{"train_examples": 97500, "text_encoder_head_dim": 48, "text_encoder_fused_qkv": true}
Rows from block 13 of the image encoder, named by matrix and row number. Rows with one number belong to one neuron. Each number is 128 + 24 x the weight over its row's rms, rounded and kept within 0 to 255. All counts start at 0. Numbers have three digits each.
# fc1: MLP up (encoder.blocks.13.mlp.fc1.weight, 2048x512), inputs 0-85
# fc2: MLP down (encoder.blocks.13.mlp.fc2.weight, 512x2048, transposed), outputs 0-85
fc1.937:150132116133107147112120097089087145168097134134126182142118164148117098110135104140161149110150113137098157125140111110106118114109126165159143132120145205124083115149103160110102127095150127143120135163083152088059171108129112139122165109113135124146134115
fc2.937:138125113125151126122112114113107136128189132134108131114140139093139124161118137153119103144126098120153135145144136138113122159106102127097071129124114138138175131108129100114136079161094117129140136097169160140094079131183131104089080113150093070095098116
fc1.938:102191089110130103088110120138177151085135127127086110157113138148140146110132106122118158157103139114142176109084162107173113152110132072081107107129148145075142168111125117135120097142156180132156124128123129163122119193140132083132140148144140102103143066
fc2.938:158103130137100106162090167141127114123147150136103114108132110145127108122157113152111148156141179127110115094153121153158115112088101090117116175120066131129163115146128079127145092154096165137121107115109104159136177116113150108085139109169145141121112145
fc1.939:087097093144117181107142140099089132158146140148131136162080140110155133128088120117138073116120114165142145126136144153112131113117138137115141164113076101128119138105121155115118112137127094110121118118113146153155137184168177126152164137184108136114147126
fc2.939:085179141102157130153103109103165129148118128084120184134159136110140156164151081132067116131128143148087161077146124128147123121129069134088094125129141103111094124124127121121122125125155112120138085141127127157150110147122095154154129120161163164165107125
fc1.940:142130165131126134130126117191177182136156125126182118125119104136095130143115153162148138149150120142122117150120137111102089141135094105143100109131160147106116118052090100116145114157135147103133085134162123138154125118146150158154113117071110166136132153
fc2.940:079090143177134126146110187149149143136087153102155105082122085147093094117084129115136175128122150116107122131175137138088150138160129116145143145124094126129131134145123131166119125145125133104149135127088142134086131094116134102149156130155095131132108153
fc1.941:128104084091109171133103142166140131128141125108118199153142116097144165150094143112158113139125131118093113163112138137154155119114110135148167076183131139129154152143116152149122132123108087096129129097145110115107113122106121161128092125163097096127158163
fc2.941:156127165120111134150096068163119132151088152161074089173091153101118133114165136161084099135160138129078137109140157153154128118118148136115144062075116103076134095156135135148104116119108125158125127155102142136115161130120138112127123121124161154124157144
fc1.942:115087093139134127140111153141170112153118124128117174140111140166115102130111140153157100129155109122131124137126121097119155102084103122127132189153106112152143143121108149117132124155146134150149121134149123114090145148146138149124075131148110107100119118
fc2.942:127151146084131083148134119108138162164102101107140132144160102132163105122142090165132118161153167077111131162119117114102165127119153107151149130163107129133150106141171174116139123149148115153118134138128101066127128093107144136112099187127114120125146117
fc1.943:112129088080156089174128148119141153124091149121149125145128148130087156165117143125115124105128146100131139089125161142133160091097107164133114112161120183150105122150124163106146115143110120136147144127110174143112117137150115124164145082135115167143118129
fc2.943:150066138117191123118132108138141167159155135098084073131131140119132126118116152167121118162118083131154134160127147103127114103177107166096169125124130128133113137079120139070135122040120120165131165115131114116131123085197108109111156175129145123098131163
fc1.944:136122114028183109120163138137159157133150132122132115126144107111137176160090153105160112096139110123085147088110132126115152111130156125060139097121162138130131108133092150131099106126135128120150145120143135134155164154134113082104126108147127145147150102
fc2.944:149146108152081119107095099121137124149109114044116177144166166145114092116121149134123128118128117175121124139165144128134093123177121115173153136152109083126130169139103123132166128077127128155085117101127132142135119137123107126147154122151121157145125167
fc1.945:117144088157105156151152157077127151115106128141117135165115113110123071152140139111134098094083157123135121124117100142156108082144159114129085144109109113132090104071124141139161155151160126108159092107183055110125148117100146103151124137133148133110118126
fc2.945:121128133119139120134096160136118126090130108150108111086118140105194100175114091126127114064128103186127126137118126097153099129135132095139151147116129128132108134117097131153098102147149137168131165138120117137163151128134098094146144165111140136129124136
fc1.946:145076143160137151121135129156162129113118181126141100086151120145117138144142125139136130139175084102151106157130134099120131120098117141111117105138144138125135148136127148150112139132138131143177133128134139136082098087138122080146136111076128098120177140
fc2.946:116139122154078109124086140150093107132140167166151122122133125156120149087126130130112142183132150095114168127139147149143129159130137115137127151087125102108147179088112095106089096144121135127087147108096127102126180099130146145167153169111091128180123159
fc1.947:130153164067126123126163116116172106131116115103121121117120134107157147104115141068137126119095139102112167128187105169111107120142156091129125170133106172116124138126126150094084127094122149137100111123179118148116127159085115091084099129124135121121161120
fc2.947:136104134120128149156150098150093128157119151084131127139088108118110136164146119107173138125131136146137100129181149114168163093129135109125143122138135102128153129115123168161098152111073101115047103132159124107120094118132154189097146126121141105167109156
fc1.948:134160150143115162148109139174134126141123159125167132139116157104108087083147142108134166147094124138124142174162065110167165117119112131147100075137150128059109092092108147141122126134147109118131138179161131114131106133140118134155112169116131158100110118
fc2.948:130114108089132115138157169130152177108103114091125122166128105140152089079124137121098153147114102104117123151083136094106144134153124103146131104129115113131143172129103083128148138160151130108142122168134141146168145115084155157160130117137057141156155156
fc1.949:093142151088110129099118127132088156142090128158128072141170162145164153146091149194168150160153150112102130084152122111138145126159164144162112091126097150162145130111120148137113119091145130150153128113141121114134124134135096137137114130114143135137089129
fc2.949:139141130163068150114140131129159131149111147111130131130118136171104097112146124088122144122107114105079122126099166132111111147170089144092115147153133112090132162128087129124135173155150112164128113156112103154089126117139137148085148097139116144119164137
fc1.950:138146084095088093129109139128156150124144121123136148100153120104122111125145128167097160146149148148122082112092120127107123108132134142116121076137101132188130098135147112101148131093121109134103119117123161123054156114139109116107147114145141126126135139
fc2.950:131163134165120108134134111109112145093112142116090153155131100171159108117152122118098153137158118131169131093108149116125080127129123139099176137105119107118152092130133125105103084125085117160105102117177065101150143157114079048113110177132098139130110100
fc1.951:110139127082150166124121106120101097119118121123099123156148115131109100120143142120135099116114139149139117108128155124136126133128122140098104114128139152131090139082157148129105142157114150122130124114150106110122110114139127129107138102110094144134118169
fc2.951:099103149118154171103077140111117117155111131104085157162119131116127131176135072150145118057150122129161153101162128109136141146091109108127135104134098091156117158121131153178091135186162164123152102130106153080121137121144106158142157099058158134117083168
fc1.952:125178096138151100129113106144165081104144156150115089122109131128139108129117135159136164121081180133136154137131124157102123167144101151109170152177164103084088181158107140163148069116154180103099102099167130106145147130140168142121127138148115125118179128
fc2.952:140114139143101185131144109131164143118116113123120127125127146135137109121134120141105152138086095105130176120171179110148156122135092118136109132154149123138140102135150116128150112108139137149118141114144168119118128130134119134143135096170159141151156128
fc1.953:154140095135165114080184090152148139121127140153120138100118157112122111105148136130161123144150092181114118140119128147153135151106127151142139111135131103079126112112103127151157161094147114093157106109132121131171137120144147117134120118115150144195122124
fc2.953:124160126132144118132167187132123072145170174121172112115152112102130150115158158158101093126158123076103125141101138108169161166137150120132154106146117132152135127090158119107141132170132149140154125161142098113138124093106151134136142175075112112100092092
fc1.954:144081157118104098128148102159125133164136135129138196137096158107104188156113123163136102084129127139116107119112113157119137147126098128159118103077150164149096143145144139149109164108111132067158142152134116106129145115143132103053151131123126109118140142
fc2.954:119139158127132110140134112150120113174125111147137111125150137159197143144087141139134117117124098119079132121123140153120130160119124111145125137145174143125156106134169110155104109135145167172134119103105132103124176114105118106172144126160109090114111154
fc1.955:185133168122143157132105106149108144140125093115120140117115135119109140080158157119108115156163151090142149082124107154143115138111124130106127123108078179183161112157155156122151095135115114120117134117135140114117118160134112140124089111119121099117157161
fc2.955:136180134127076139150117173133125127131143116132126116111145120113141127125085115138157155109155140085148113125114123118122134180128107100128120136128177095114127124135122075116122169158127165116155134106131114142126156137108156117126139160097180176141117143
fc1.956:087132151128155138160104147098113139168174163168112151096158179115133106108125130112154128156147153118154130108110118118111138163116144111101138155175129128112135106177123108099145137122151114136146141127128139083128185153131166158101122128151130135163131123
fc2.956:149148129140112138128116122113131153130114122126147120132155145119097161135155086131121160146150135114121185110130106179162121126147114171142120133159112088095131110121080150121136101115147125154060089131117110154145139168103119111161178153121113128152133103
fc1.957:106126112118135143127131117147102101136145123149087142098125136109129124166144128157130134082144171129101113116127132136127115117159105152134134146098108092116097153144089145126148119105118136078123150106123124138164101142087099132158087114171098084133174140
fc2.957:115115103144091118126139122136118101147122094070162136142101124103096165082132125143120111118130082126121139156085117076113198117105129195133112121144134106133148086126113127142162097118167102146148145145147156124177118094157111112112108119116165167125132112
fc1.958:137094147139105159109107112129109100135120131134102108139130131118165121108090121130170135164124122192107145147097109096195158125128151093113131109150168141070137121091162091135093161089127135159121127163117157166154170125105146179070128153108108106109089149
fc2.958:085124166179142128158090162109106125082119097123104128137101140164151166140149120121169114133138122088131130174150113133079095138103127137151116130149118092133117158141125150140139096154137129144137123147137146133094126180106114126141095110123101117117102104
fc1.959:128119144146115139120120125135071144134108134098137105106149108118108143132142140133124122173157153104133110153160106121076169148123125181125130098100160128125123112100131133129139137111108147103102148137126181155082125116130142126102107127126123100137132145
fc2.959:101127137163112091168109124115132092177166124130113135116104119095117111154157104099154153127118112174172137109109103103118081121124148150121146151086108159134096137105125151153083116125105128105126104124165134115131141109132154081143100147123133125095123141
fc1.960:135166114126100136175084132135101099134120125095119119150118127167169143109150134118154090168102122126120156127144111130161135143124152147155125105158179119100141118156150101125136131092151137123117137111096124098151091089125101119087124116125144117168167134
fc2.960:124151133110088118123118172147126149103100157107082145122103113159149128115145133143125125153123103131178140105135154136161157125111128133110150107109129129139132148133135148140153106126127153125111100150107152135126109121179123100148182127143118133106150125
fc1.961:147161144101104143107117114121129143119121137118119113123124127121135117115150115114137166114146115139131106126155125134145163118135133117098169110178101109125112117161107141130108118094138143134113145122123091112115154100111093167114123146101116109151150149
fc2.961:113132123126136194159099096130106136130153103135150139121113126129134110118100075139115115126128197132136138137098126170105067163089151158108097139117166089116156151173141115133152169147165145153132128095125136125136179169109134128150095122143147097136153112
fc1.962:129114170128123089117116159132159154107125131114126161122124158135148161048117136142107112132129141126139120116114130120093128089155116144150129128107139111131105091136098108068099108135168130135161132140136138123104132142148089127140099122161141149152131104
fc2.962:121119110140110140140138118147114079150140148118136112125108150062056119125097150132133085147117112135111092104139152116176117150130137162110150134140137133137141122105121126103146145130054137095122075162095122177122112143099084163107120143142127118151142107
fc1.963:111120140146135159113112096116120096143131163156106157129130147131173130121140161142135120110102098122138144127139111104123115156118130151166140145115154112099147104112123177127128127164158123126165182113126097124146145125131134116100102132123125105118125122
fc2.963:089169109151098120143123142126152129181132111123136113149134170111125126122143142138100110132133148156106125170102121129140135157169098126102075154128108097160147180129098129126133112108137133133142094116105126093150106129099104113117134101090160103130140105
fc1.964:157136152122140174147127107148140146108109129107109156147100136150150134115124107172117129168109131137134125079087138126111102137120106147137140101129084091162151114128131141169117157179078112153158126098134125100108131151148176117131106134153111125135132171
fc2.964:123129112142128125134142104150156137129130127084127116132125104157065116111146129142143152134149121168186107107136122099130166095185113143101118099109094124110082133133100146099106089137147140145150082134125145103143142112115131084173143122139144122163138140
fc1.965:099157114125150121072065099130160124157130113128104139124100127128155170144157115152066142135107132099153114152145107175090148155127115165114108096122117160099143069124104103183130111136153145135130120131116135120152086114128136070099131113120136096170167161
fc2.965:150130157145121139124137130193151143162137148130127128109127139105132125135147081110095123153096126121167098113126137139150100154126137120136138143127129138085163134182129087136139137093161086111146089145108119138104095110143162152084133094137120120183137153
fc1.966:152080071142134113117121133099114116107108102154101102170143168150118125142160176098124135133140139155144131111108137192126122117118152133177105154095087093109119157141124139094123113093165161107063121159090154136121122134124120122123121117148117095147148071
fc2.966:124149121119125134131138172143123124100165182154165117116114065129104136190108172143134164137155076149101116153090133087117156112110110114125113137101146115117137135113073112139146124130115119145134118124111110125158090138105126168100110160116124145152108092
fc1.967:159155150114116145107115100130083160160132120154134093107118101145125105117164151109162124123187153136174107116131112113131103127079132125117145068104130138098123171099139089139115129153089129119096173142129101133164152122091122151091125152098115165134130159
fc2.967:141155167153149114176104132114145118139159141124204111121126113123080125140141108159145114113192140102108124122105143128107137163101151118160097109132118127132129089098162141138134148143103148122116114133130147138136127146139113109131099139111099098146158171
fc1.968:155124086169116119106171134135150157118120149126138143153131105104129114109111106108120122140124116103119172133146105115098137161116108143131129152122151140118104096117159110119141116135120125118138146124138088113128099091140118134095155124092127158187131120
fc2.968:119148129112130156117142133130148148140127104094088150132159138076135135165118104160136134057141130154137109109128094151147075165123137116131145142099117105122141129152133093159170141094131117095137117122132117126129147081167161136154092129144107105158074136
fc1.969:131112164160140162085130138103108103133113098135102126162148114085111138110133051162153131153116153162108174155122105115096154111151143136145173096112149140083106096138139091152120129130086170107114169122120093153138123111095153109091138149094102145128136122
fc2.969:137142136164098137148068118114124133095143108130107152097141136177151096114126131089125152087128140123122073119134132132161108107108146124139086119129097131132089142109114172154091126138142132120134106101147127154133150096119123149109168099123123159108124128
fc1.970:144085131119166120131145119105107136111161137118071122138066138143121111132130161159101104147125103131121117110131144164190125132120147090142133117143101093130146126091125117158154129150120112107137102093168158095172128177142121103127103127152147102148128185
fc2.970:089149118150120116152177153130101110146143109064105089133122114117134117181116125123132116081083144163075067147121190142160151147141103122181147150086148111104087105123154136165156106135106141165130124170143136110141129127130071126119151110126139149127103128
fc1.971:119160088111166142151133145164138129183147122173117112113154118132129123113108128137089166159156110094106078113116112133115123133165066108107148131053097112098098120094127125140137132127149116099148111129163127128111140143131160130143118159155089126158112092
fc2.971:145128119149115120098084107154126084116126107155174096132146110126136142136113118098149087119124136092152108121169085096141137104150104126108104109098174120127088088111145132168118113148127114168107104104153127114128142136087147123078112114111127097116146131
fc1.972:160120150076081125102181168169159151136173104117157148121142111097135112158130113163105168154148129134120166136097125148105094132121114139123122093151127105135112119121102119103129171121152120092124118125099129102112116137149135103127168124094134117133146136
fc2.972:098148093154168126106140126164159136110165125102087134101088118109119117141101156114120144090090110123146181103153161121136115095146121121096115108129141151128146144097131126121115113142102097108145113188133099167156144123121141108123121125164130123158161133